config.toml
model = "image classifier"
crop_scale_min = 1
activation = "gelu"
residual_init = "none"
precondition_frequency = 16
merge_dims = false
warmup_steps = 480
Rows from block 3 of a small image classifier, named by matrix and row number. Rows with one number belong to one channel. Each number is 500 + 50 x the weight over its row's rms, rounded and kept within 0 to 999. All counts start at 0. Numbers have three digits each.
After each channel's rows are labels from the 100 images, of 14976, where the channel reaches its highest value: "top examples" is what is common among them. Only what is clearly more common there than usual is listed. The data: scattered letters and digits in many colours. In brackets: how many of the 100.
# convs0: first 3x3 conv (model.blocks.3.convs.0.weight, 96x96x3x3, each kernel summed), inputs 48-95
# convs1: second 3x3 conv (model.blocks.3.convs.1.weight, 96x96x3x3, transposed, each kernel summed), outputs 48-95

convs0.58:499493487518450440458385495645497632549452555522498565480468506470476522487540526581548455528445560434537427459542511500506488506475557576478463
convs1.58:518577464520524439374490524464489457485533429542448503430457515511480483445517421553535549558523588467472530490476525461467460375460523529453474
top examples: black (77); purple (44)

convs0.16:425515516523375592439554430542555582514440516639502405464482421497441437439479446483499517527500598492552456516503463521467369521459505466542437
convs1.16:481495507521551517423488436515498484563495435519485598406445490456459398450508479540584472531582559495555498467532534436483520482532563516487518
top examples: red (91); orange (40)

convs0.0:466523455489414479485415445482508533446475439501446423518471504489539455492448494424536435434522475509425508437437458467519469518506401402518401
convs1.0:466425484520488563494493430467394428598507522473548544503476438462485419489504471509537407531576501446533569415576452470494490530498540511536528
top examples: red (67)

convs0.88:435536481488456518497448477469476477492469467495427451525441452434456426558453465416467432448408478545406449423521506481482548478532483411562494
convs1.88:548516457492569536496524523422524620415497514478489550523550504531415585475530446542457540573455482571455538511406511530453441542457356421425509
top examples: teal (73); purple (40); black (40)

convs0.95:511493474450506446500535621515505423519492495451420557548524541480522556475527491517466580628519505505529485521433510451541562455575507538526642
convs1.95:521506386482458459360498507420543554442377433486415488554545569509459568460508390512517500533486456460459486468493507449490466407476460439444471
top examples: white (73); yellow (44); pink (43)

convs0.94:473462456511476474444474462547475558424498483517497447498463431461449429398423423450492487492443550426470451464435558483538430541519449447507445
convs1.94:491511445569419510459485473542478444555448523511448490435512447531475497502544448475557457490553521476502493485541520451545475484518615547497448
top examples: blue (46); brown (43); black (42)

convs0.78:466476444508447423518455514456557544466429459522369491487456399365403491451448497441477474492458459448469442512497509469496450504489518410468541
convs1.78:547458531504555487548569573409532545457538541518553481540504571505564617478496542496471520536450477564460506425506406532506548486474426459568517
top examples: black (49); the character E (30)

convs0.70:477425480536453457436484468530495533441591468514532475592455456475445471461457477463454428483546559432412567443431547436594459542546501491531425
convs1.70:474533449510453639518487546460509518466490556513490529434564492524398557468507446537543465544490409506488541456568539496434489463441520500484473
top examples: green (70)

convs0.81:438489451440428496442529472486476476468456520566470469460435487453499494523437422477491435450565485429490554492530492456470436455449484484530556
convs1.81:488500548572497418555603515484510520473565459506532460530543534539584503551524585537449498482488585539483522500479418448527507488482538512603472
top examples: white (61); the character E (31)

convs0.67:476470465477357521465452536534496440510479474619452502503474440477381483507480454452409495548444491471473437488456633490476431468526420534481451
convs1.67:445516491539533517533530456440579595526451422398461560495462574495443446519472529457555456560579456485559539502467578487485427432535489393469502
top examples: yellow (51); pink (50); orange (45); white (40)

convs0.79:489558450435396449429465529443534505494460514530518436468455483477446440431447420477425477519453555487471579476480534459532418496492510415602545
convs1.79:556471505517480499571591515583576526405557509566551539522488553455599503548528507520519510506594481546476517566510510521456503470521451592496507
top examples: white (48); the character S (27); the character E (26)

convs0.85:471497480500441532409497413536489598531559558447609579428491503571545624530496451521476414435619474497487501469597494513452485544444484582385444
convs1.85:544499499501509565452506585428486510518523457521489511436539417503515463462555442521556449574527439534511477510613484440404524438430475606416559
top examples: green (66)

convs0.2:539422500468537452468519536505541454519505515458487566549486454513440505338513487478372523496463515363564512544434571477516386473572533476535537
convs1.2:520431506553471424427439550475489445512510502548506530380430453515460432450540445566519476574561551422514540517500549485437503446480565583499523
top examples: teal (68); green (64)

convs0.7:475593589509499606595494496475608531497497405476460419508487398430515372493470407446526473462432455533446465469562497504483612494541534510506595
convs1.7:529450508489554493466501524465522490377448528450471506465583438545490553439562431607454537569446460499437553473429500488419465497425354449481533
top examples: teal (70)

convs0.91:534545448491592538527610547410539527493485521544524549549507492587472459561501479434560498549565424547554547517520488544570553510487525484499500
convs1.91:536514445482450405389564595422513450438452417552458539521501508465480474476504417483518504511497434547477504452538516519508472492494410448485474
top examples: orange (46); count: six (37)

convs0.19:462446437424398557465463528451511496504471481484445476480474452444339525450471486444445459502495452496468491483508516488535377457482479445398499
convs1.19:513463519457559611575509549452499519468454498451544506452522487610406516449572500556547527583589521557539572513543499496455538568546439569427485
top examples: yellow (52); orange (51); pink (43)

convs0.42:483430502539415552464461476562517522482504509567489439452429421415363454428477451421417490496471512423458448525466551488446450529526461452508534
convs1.42:472505438436514487555536477517457495534527434457489592531519499482453467489467513515562468438520486482545545502436506456532457420492585437445464
top examples: red (72); orange (54); white (41); pink (41)

convs0.55:519587532530553523497590614496499465479555490490545529524493471437440457436504468472394527487517463455567562530470546503597430588552503583464536
convs1.55:449472400440426428476531525386460468554405474477418523535486555571475465525501490479594490548497414491521490484495520480538476447516471428416514
top examples: white (43); yellow (40)

convs0.80:393537452497411503483535532486589498536491467436495506449460446380408459469461460474427480481523510512469484429465501436490402491488508434475554
convs1.80:501472454413547561585472491524448446517530522493542629505492504488551479484467470574491569443470524511467533592487397523538513493567521549535566
top examples: green (65); the character M (28)

convs0.47:559445471495445455387505492497543554395546439582470478522469483524510499535466505485518506529555498373546432429422559491491421485486419504469416
convs1.47:474502502457459567518560520465445522375475465506543482447586389466493516479533396507504505551530400455466504570561528480495484485485462546431448
top examples: red (100)

convs0.90:495568502513446461514542563404479466515471428469368527560504488389491464439439469426441571525444487509500447473394521513590517517563508446537531
convs1.90:441485407463436424401502482413499513423430444455425512540557529545444560446580355524544504538478452463482470523483491496461459427459478426436463
top examples: yellow (57); orange (48)

convs0.53:474478433538420499420390447455499504472516393492470440509507514493565531558508539417527497472480500544433486472470499491531532515500436344550428
convs1.53:483465512451451559545531474426467484555566511478542532509507500514413471475492467477508417536532429482539572432658440514512510549508456530476523
top examples: yellow (72); white (48); pink (47)

convs0.41:460499458417418482497548592546518550497462532535498552490446449433442470526472435468412432538532519517487501518519643468507438520590552497476501
convs1.41:480505466586478477406508556415479518587544468435459561469459496574509425421491474548558455503511508391487562475463572507493486432459505531433546
top examples: orange (73); yellow (52); white (40); the character O (28)

convs0.40:498507472453534413496508401536490526446512434548519430519448443513557405486452421447473417441514502462420558442399484445528480516531440467546402
convs1.40:441476509539468530508544444502393472617561522422566472538431469512493386537443496418565435483540470414494531439561465527548508519538560472537476
top examples: white (81); yellow (50); pink (43)

convs0.52:471540622595589567509570447409577436484466515445507464435522553509552533507537519525555532432556411515529489549579486532468550412398525568403536
convs1.52:557513475451529542450493555532518426362558490505554556432568408503492549429572408547530557518503455524404574528528442529470523434441454505480472
top examples: black (74); blue (41)

convs0.37:471541448476413472437471480500455507463536449549493421541449466421483491444439466433442415487520492453453510453432582458499453553521430450520413
convs1.37:401440464561514529529526457460462480592501488430509569478476500520410433480456516466557482495529457402539516417503524514487522472530508416508456
top examples: brown (54); blue (44); purple (41); black (41)

convs0.68:500610465436477466523620588448555421538437481506453471407564530478479436512497480511504555466443471519516515557507473602432447430408480545461493
convs1.68:498517421467463463373489525488538485387455524505488581530541479484454484451541372527563519538514456476486470506492494506509487452447470460478484
top examples: black (42)

convs0.50:473392390427521410413453456476442519512481557504532606463484556596522668521497545570498448496501482538495531477473480443463544474445414510461354
convs1.50:577493556454565578554569482507509545535488436535507496524542471472466481521550388529476513553551488507382399563620481460464475489492504521443555
top examples: teal (67); black (40)

convs0.13:485465468464383483414438482510482422434461493550470453463440408366411431487476498453468449516485478398460420447443541450530488477487469450434439
convs1.13:438439518616543422584521486531472530565586471428518536485548408555420515541478568489517489516509484486441532455465535490502525476558542473516494
top examples: brown (49); black (45)

convs0.27:445496463565426503394469537570504562502506512534505547452471481481321529558521528419552497556419608515585481433504500471498452513453460421510476
convs1.27:481611507539517465432471479519502529472479479476424540478485542480522512500550452501551523586554536494505489421473489392462433422485552536494479
top examples: white (69); yellow (54); pink (43); the character C (25)

convs0.35:415509450535449531458396497497505423469547482476508485483456442397449565513528479478434476557601493485428502401476561454523497486481496477495450
convs1.35:512487462564399523469476511404569604558452482419447558561488520541428531462509491475553518597514473503498510491499546348451434469561481484440490
top examples: black (51)

convs0.3:454446441466409497412413487537511448449515512487527463507426429484478457446437448463411449486501495462470514477464518452513371514529447504492450
convs1.3:473507472544518563488463576542498551542520528457423518485545500510483469475584440524507452590530455491503535548515522524428558464493563494431529
top examples: white (72); yellow (53); pink (46)

convs0.20:502444498495489474525522409500492432524458500475494471518446405489446445501445430430477476430562494413544483471404502502541421452489541504513516
convs1.20:447474495491477502569573432488477419557571412496462477490450507561431496510454600493489564413454476520478499498408471525509507494547432423503402
top examples: brown (40)

convs0.54:579510506485495511491514427620437546494586509501568587536490485413421492439527532532458453473532600477524505498546523514553445574567491579563424
convs1.54:455523454473493457383519541403479520445524507510443574484501483467503435440492368527548459503477453448464512493482525497467500333419542509436550
top examples: black (94); blue (45)

convs0.77:453442461453410476418496521518486493440480486512510487485502418511369450380466439446409477464484500460419557505462566512549400494483450448495490
convs1.77:446498492553499535533503464506439427581440484382510520544486523575485446506454516425603441549608443487513470465570526493494441437599535518498550
top examples: green (71); count: six (44); white (41)

convs0.44:558498535552489555529423498419552408493467445547549453451496563496558566580528605494555513457510463529578583491572474539445548420454524496448469
convs1.44:564496468427507520497555595470504431396548510526567562441569377456469505423567418558527531495512434565459563527528458580485527531485443495523478
top examples: red (66)

convs0.76:393552450458404386462480570496437517498492477580463499475475494447447458541475474440468474496592480417487458486511575525452512507524393475477499
convs1.76:476465480640503529491461509478513490556497554354456518480547512588553438429488522480540452547529469510536500492526539456469488463482500553428518
top examples: red (65); black (63); brown (51); blue (47)

convs0.24:550566491546491527490508498534537543442543497476547383546433441418549440406433485482444471575514560415573392459449625482474405523540533483530556
convs1.24:436490461433492455460569543543496405385493481491503537401532401503508480553534424601502501496499481495487559544441546551503444518380469544494444
top examples: red (100); pink (45)

convs0.21:497452443420516457435465524475534383435556472385487489533445432553439397461457497501438454541460467560477491509398578484569384507564407488475480
convs1.21:495511498581488447427457502516455479565452534455487456448462482482500435526547498513494446592492512480496530480528560507476506398455657611509566
top examples: teal (89)

convs0.63:409467452475511443470473429496526454440547468409495472526484482463460429496510429446550416420498521414454503448414458474528423478530472420507461
convs1.63:467458483540464533602506435502405476579537519502537486533440474465514463522409559469484494481545438444529514429560445510459447521556529508562526
top examples: red (77)

convs0.43:397433476505513466460498509532520509526528446569529478497488478479384549560485500432520558544524573578527596519503526519538565518505460449504446
convs1.43:533497473478447456448609556381496471471487459536469512512522497516496483475507408450514447546449412526509494410536473482512483544504446471479471
top examples: white (67); yellow (64); pink (44)

convs0.84:477500479474413452408514511537527465430503470523461497478489419446378492459490497467434457433493543424505509484471558498525400490515513481526458
convs1.84:407592420549488520506578468501544549520539432390493547493471503560362465563476472460600534520544495440509500515502540524483503514551482519463494
top examples: brown (54); black (42)

convs0.34:449532525502530569501473480412514411442372589557442499405493518440445505495532531501563494449515429455515462489487494498432505385414453508472539
convs1.34:469525431457502521416451545489542547369447508459452512460586502472466543444567457486546485590526471521522482512561577448501506462463413474478477
top examples: black (63); blue (54); purple (45); brown (40)

convs0.6:535577495480477565480594529492564525509507594521565542476480466575570519442497447467392451498610465483488566537544505496535448479496553498465533
convs1.6:513475473526515575395502583475501473454565414521539563374499403512503459450548452517566469602521462534494531527574480489428536461435473541423466
top examples: red (95)

convs0.61:499470486516467513449520536425539520530440468527423457451453452472453438466432417453420490570445483553484507482471534447440406453432541479450528
convs1.61:527518457472537572546482410523468518479603477493578588523594545536509521499467506551544504474521506540432606493545375495578549509507435548459500
top examples: green (72); black (40); brown (40)

convs0.89:433495481465374573441524498478588565527473521553434468446484497487400530438504510442505496508522481426425388466520516459470423419433524490436527
convs1.89:462543468543526607493461539476472579502572429482508579436537467548406510477460539485523496593627552485544535512517565482512497570525457552415508
top examples: red (80); orange (41)

convs0.12:414565480394457471505555549551530519440531471444520433518450480503483454538435447430444381518479530542436489429565514410546524569495504497494573
convs1.12:514499487536536481493530573568511441402470463548436545470472438552469483522548435614538496546509480475434489561434552515560462500477511474487517
top examples: red (99); pink (41); white (40)

convs0.25:458552464490486542504454399527458494480590481477570401556461502455504456389473527481592487467469544524538486497438446460539598514546433453542522
convs1.25:503565501564427486455475397513476513544538456509449535487474472447504571434495419510501514461511528472461489437448449420503409462510611530529392
top examples: white (74); yellow (56); pink (40); the character C (26)

convs0.75:442427495472431486442525461533492541460467437589505433456440392419469441425467452445439435479504502413460472477462569491528366492490487457453468
convs1.75:478528500516513494470456491476408481637489485392462534475447471552458417451474542478556408462595547480537493453488534460509555452539504524477449
top examples: red (64); orange (63); pink (44)